config.yaml
train_examples: 195000
mask_ratio: 0.6
loss: "l1"
mlp_ratio: 4
inner_norm: false
depths: [3, 6, 6]
widths: [48, 96, 192]
init: "small_normal"
optimizer: "muon"
learning_rate: 0.002
nesterov: true
lr_schedule: "wsd"
decay_fraction: 0.4
Rows from block 11 of a small masked image model, named by matrix and row number. Rows with one number belong to one neuron. Each number is 500 + 40 x the weight over its row's rms, rounded and kept within 0 to 999. All counts start at 0. Numbers have three digits each.
After each neuron's rows are labels from the 100 images, of 14976, where the neuron reaches its highest value: "responds to" is what is common among them; "patch colour" is the nearest of a few named colours to the mean colour under the peak. Only what is clearly more common there than usual is listed. The data: procedural textures in two colours, tilted and lit.
# fc1: MLP up (model.blocks.11.mlp.fc1.weight, 768x192), inputs 96-191
# fc2: MLP down (model.blocks.11.mlp.fc2.weight, 192x768, transposed), outputs 96-191

fc1.450:495521461476453510484501509532529546530463523510464526521500407526450527508481562513535526483453469498502543529461529415535491529467523487501490467486704504541554597528553492506418502472511524502512532502519510531512498485516493511403535529493472504577479507539464481484514491532471476487
fc2.450:529431508538554525503490551540483458461644500515493457444514686516515514491485523503526464462451521484514502527585527492483508412533503408534506550469401504552469589450526497481525511498513497497499518477478523548535486488488475536403491536512506513488509558465498469500509479498473523516
responds to: bubbly; ground colour: yellow
patch colour: yellow

fc1.692:481569545525477419533437527505500450470474519526516551478581507472512534522444546425501562535541518509533454490520602471453466529531548478466552501467598449538413496564451436443520487496556482543553490532470422429499493553522464447512527478435524473513451539442537474516474516545533428500
fc2.692:594475526521469502549526548517428463545539562511573565487480482550456514525533516449568491538511504495486530487508505512506524511530476518412457510508441527615518535549525521479521515453462460506501509568581484505537547489496468486426523472539520504482459441526423485596511529501489351501
responds to: coarse scale
patch colour: pink

fc1.123:539572465531429493489512399526472601488527482549507524500525495511452519501571520505509411548478432483497510501503441605492496559447481525479513455432496507478449515493534491480552478496517512527494470512529550555610556539482481447512475502473557474509459416515449522432516522561533516543
fc2.123:532502517485495520453471441473504516530477485477473481464449531542461507413477453498417501582532512504510560524617502465547488528510487509489554576454440456485550512502553437519490467479500466484469489466453544529476474569483484484514500576550506475392497524523444461461503533490483450494
responds to: cloudy; yellow; ground colour: yellow; camouflage
patch colour: yellow; orange

fc1.761:553423502516551476501480623471520489457499492498504497463458544494478420557536510496541639512453494525479486491521474507570549469502420467505535515498589457446584491502462478557529487562505513540493486454489370452435488516478525520518536526483499470471551497494393534476500553466483494555
fc2.761:507557430511469512489489481484500539527562524470501581530538511444445528445522454501392530454483473508497483531480461408556506509509505525492454509472438447498562520460495480518507473485465514431490511488488427465447488482447481507526458458516539511465524514507551550495544517544491484400
responds to: crumpled; blue; cloudy; ground colour: blue
patch colour: blue

fc1.448:486417473479478493515523525461517524478510506485485486607462546556410532532470482528457469474439497543485543487514507567476428465451521473508459450533528533558519441508565533535485475518480510430497457544488592484502516482504484538489543408470494457460509559466510461518535532517489449462
fc2.448:467520541513468528442488521530509416498528534474501541523483611477542549551493454494516459488499546454518462437486458439535502494478555566456415498538503441495483583517506522498494446475480446519555473467505460490493551457521462477534491472457520493613487466482457485580498474485464541533
responds to: crumpled
patch colour: brown

fc1.478:441439467469484474488488483423451494510465546527495145468477462454478499494500495482505499540425509512503503489534490491521469497542502462475508475471521490485484655516506486491499487517507471486496500494500529496450508511516493465447438547504462489539527462502493515476492532492492522449
fc2.478:549526411443539468478486505453585437459551575522474484362511549475541508542519535485475508506416499530499545462557548492523477479518482587500535480496484569426512522502499481485520473540480422475518480465497530491550476498453501567456541567507505516574479531504555507502476487521450413417
responds to: white; pink; yellow; ground colour: white
patch colour: white; yellow

fc1.223:492476485473508496494558468552541528559499505465514467494483557492516454482491550491561528438424473488505474502555471559490501489508441530561528524484460492475568470513462528506503523521497548447530412507538563475572459472498534523461643500540490499502505487515479524428515538375525534536
fc2.223:535537416550514480553433524550438528515554541546549551522497461507485487486501587462498563485558498536506528401461524474459487527512479478424559473488515490512450550447556539464531471461493489537485489525514587395519481573499465553458462532488480502598487580529480534529497529587509422546
responds to: cloudy; ground colour: red; pattern colour: white
patch colour: pink

fc1.725:441539467564578485511573473547552510516521440446477498529521488555411542524506514524484445435589499470509539475524518558501498454473489509445525523515461562445532579478445447488443468513515465516490471514466590523531455502494554561490476460474438476512489490504544485524539447556481427482
fc2.725:447469529544430475452424469490521519451452504588474523495490566474521493354529434471547505494527514541475541504582462536482541470523508530513485470511504516421517428502470518457482493449606579469458536519511553479482532468422454475478480549542537471506513510446518456574470490510472531489
responds to: crumpled
patch colour: pink

fc1.231:519497514518501529515507481511520534503494487506502519518527511542494506491556464480495480485536496525513518501506498519468505518506494487504497506482494585462499518491488488488614484504506322491509512512513501552495488492469515498541393578498517498439507502499521555412506529492509488505
fc2.231:517489562477587471515505428530449495473493554514475512610488411488552518443438593414454513455494488475507511456529511473515497472524493517522571488449533548449553795506501473496423505470455464503473484498501449483534480503502511515542478506471507503498501516513565468534494490499492469488
responds to: black; ground colour: black; pattern colour: black
patch colour: brown

fc1.239:521490504514491493518486491469486519492499472478514510509474499500495502503538563532494485497503490484484537492529499462560471488497512516475500475520478587477496472508542515505564521493499708496474501521500507544489485476533493506475604595493510514439478490486521580395510568516530482468
fc2.239:501495468518507532499488565543582483534549455522521492333483634507536509549568464540524463518468509509498482536499483526482519517519529460471465540543528490503482160497522503491493498552489527515532503502494541516485496498495467502491528482511483543462513521487467537482514509485501579545
responds to: black; ground colour: black; pattern colour: black
patch colour: brown

fc1.610:433471489515529544502490616511465516485521505451470465488483456569474386526612505538544536496483543539484525522548524556496534468563490526495515536544606535501554515492493509516457548534527507504489445525434514546559425480512520556463496470538470467501617601539435563504536508545469539430
fc2.610:518507467504455501552519577510540536525542533504534511525519478528555510474483486503585537499513521505484394524412458408475518487507516478529434441504428504483544497510498529493471501544454521536525535519564447535430557489481503506536512527455521523442523470490519556492528504547510583432
responds to: cloudy
patch colour: green

fc1.329:534483477378520474522517466550585510505548519455480536527537440500530465512552592463540507472425543514465479499493529579429495480446465504481515561485499551541513533489536539491472476501487479475502438529492484567627483484532511452463546481513486449478437477498569561445505508389492534552
fc2.329:517489517408548521494564464570518557461569499545535468495515450496593517498476647434482532504514390505519540475434496501502458531493464572535533561498571486406502517570486462481518512512466549555488492516480469437566499505548574508528515511470454449488531496543519517499542530499529519502
responds to: cloudy; white
patch colour: white; pink

fc1.163:517481492466593490480508541517479484561452524491471522577509539525482433552557502506474517500463463530492512489510477472470499514381443509532408467520546441486484513509489480505521496571523502517463515505456461549466408441533532510477521525482479441503523528591390501558457516504469563522
fc2.163:509490441462507464497498517462483480480493498487504537618536505496473472563479509475581444467555550515538501434550505458488555539468523450506519504475491539482540494518461549462442483557365537525464508494552455496535585463511488528482516443497474514535571481539483469471509511465506407570
responds to: spiral; coarse scale
patch colour: green

fc1.78:503535501527522544448477588539454461504466493504459532528492609547487448536481440536478401520501477528531532493480426532502513477478514494513526429534469557536427492503424474535482495443492536500497471477449492541424446437568502515416508553559543579439523510502473564533487504525444547491
fc2.78:532501510388486521453500499474479499459427489515518463485507482498398477514500540501467527475532497496522487521505477499539498493490489557485543512504487526508548575517402477513523430440503480531439510489431463490512490547478476487537517474514445410551499494509485502525482473479501547455
responds to: cloudy; white; black; ground colour: white
patch colour: black

fc1.472:518480525495498494478488592521418543534511536490506527511514503513400501561459394547513478543540498553514491520529459478540511520549505476493450431465547492480525498507545521498458526531547451419505516517485547512531459485476529521556519506511470509493546548515484509497515497634555541522
fc2.472:490478387482545500525507514510506504514507410505460575490494477490552530404485451531479522512491537501455516495541539483513498534430535405525521509534530438511511426496509462501450522473323474507457535536526491487488502510535482478597524476494547405480518555520484493446531579544512580525
responds to: seen at a slant; black; pattern colour: black; ground colour: black
patch colour: black

fc1.35:534512555481559449508523523489455508423521444522540639441520541502500441474580544508444509653483499483485529501530423514526490476489499541468505558465576508528477657445543448503507512521503459563419525482516513466491469456498497470439534501477475539507458459488498509509529479514486526536
fc2.35:493508456498499497518495564537515452544507439489481434543528518511477499467482377587429492562471509462510509489602595428537537482488537453546470471513511460478485594434555476493538492503466514496599491491498529522464474490490488466482493466474531474535514554508465502507544526525539494505
responds to: crumpled
patch colour: pink

fc1.453:581528461443555465504559523545481549515520500491489386475543429531483461525560507450506533493533481484482533463477487552394479490514497569465523532475544508538513543504518514515429536564533467519458514504525515558524540568545491428495469523505566505457441519569487513521483463484524466500
fc2.453:513486535478563508420546501565497558497470523568535430477526420496503515442494560446496486470455481513531541562493462521514401514516464498518550498488548486423480534548459506514450518539489517466475504513382496561544501495582484473499435508536495479522527574472508466500473513473524581562
responds to: coarse scale; cloudy; white
patch colour: white

fc1.57:438475646544517496500492460487482536494501559495521537529476477488476501453530498543479533500458515520530532502524465538493474516470488472478434470549522532507500421510537506497547504440502649456493499507505484573476523541467488455468630639473565534452501466504535550485482371527511506537
fc2.57:496511531500516494513500496560536480489582494468495560497476615466530536548611440503591498526479487521485500507486519501476570511511480522457473538520582516539453327472545497486483523546517526529535530519504587472461505489500534524594469513513503526434495512488471528492499371488500532490
responds to: black; ground colour: black
patch colour: brown

fc1.766:495472472506484493498478543405514508495498565510480220526527457474435544475524498480507505506564530498464490541529540545505464501541467486463548486518473486495482458539505450509489498513459602505482488507487431474470431459512468513498494534484465480478491527468488536472521496436458530451
fc2.766:458501480544437491472502599474430493531440508510461478438500610527599525398468499511581438522530462521491485531480442504466533474423525592489494459512468500543445459459483524507522511480493463500468537519538470462457504454534454493537466451456475505472512446508481539457474526482517399581
responds to: crumpled
patch colour: brown

fc1.608:484529444472530509503519425508487488470555593510485583506462481449423529574538519519500516455508505546493494500549461489498441503504516488495445477453544520617576569523496491491612503547507471528474517462514477574565540526519493476497459593442484472601535498510474489554471567499549447530
fc2.608:528520546481467477475496544474475482538459444496478372442452536489599480541515491488469485532479514486482492558553454457530493525494510541515521512526516517444522494419478496500418455504492527457440501452477505522504423458475514512505486499576498514587523481467467528502501474508482565524
responds to: bubbly; pattern colour: purple; veined
patch colour: orange

fc1.277:484520492502504528501421495436484529490489513446452445505511391488431424438511478483520432463408526450499482513572513568431541501495458477523536475446484495547473471486496496506451517544457485486459479513470492507411450512471495566520521546468473388510563494536490569496423430458534482429
fc2.277:516508545491497531492550507471501372519476555489452512504510560488583505472525502465489484441442489537460481527609515455478426539484515561489512534513529527483473521501500513478498461551379533497504555528519522514493513518545477458574397530508542592539493473449531548485419493491512411461
responds to: crumpled; cloudy
patch colour: pink

fc1.541:524475434471556458534504522510531551446469484515476488524518442492506552488522481422507599500481433493476466526467509561469478499547454458480477499574539550494555504525468441492552549593518485516490560451503476495542535460526525524493509512478514472642468507494538488528549394584531571543
fc2.541:467501531494454472514507455487493419466487530542511463505470531463490519325482585447575488510549510537565418515457556564558552498500459427491523512479520515477499485482481488516532528493619464499480463489546575534500493498483559529531529512519500471489494556538498540438431477490547574553
responds to: crumpled
patch colour: orange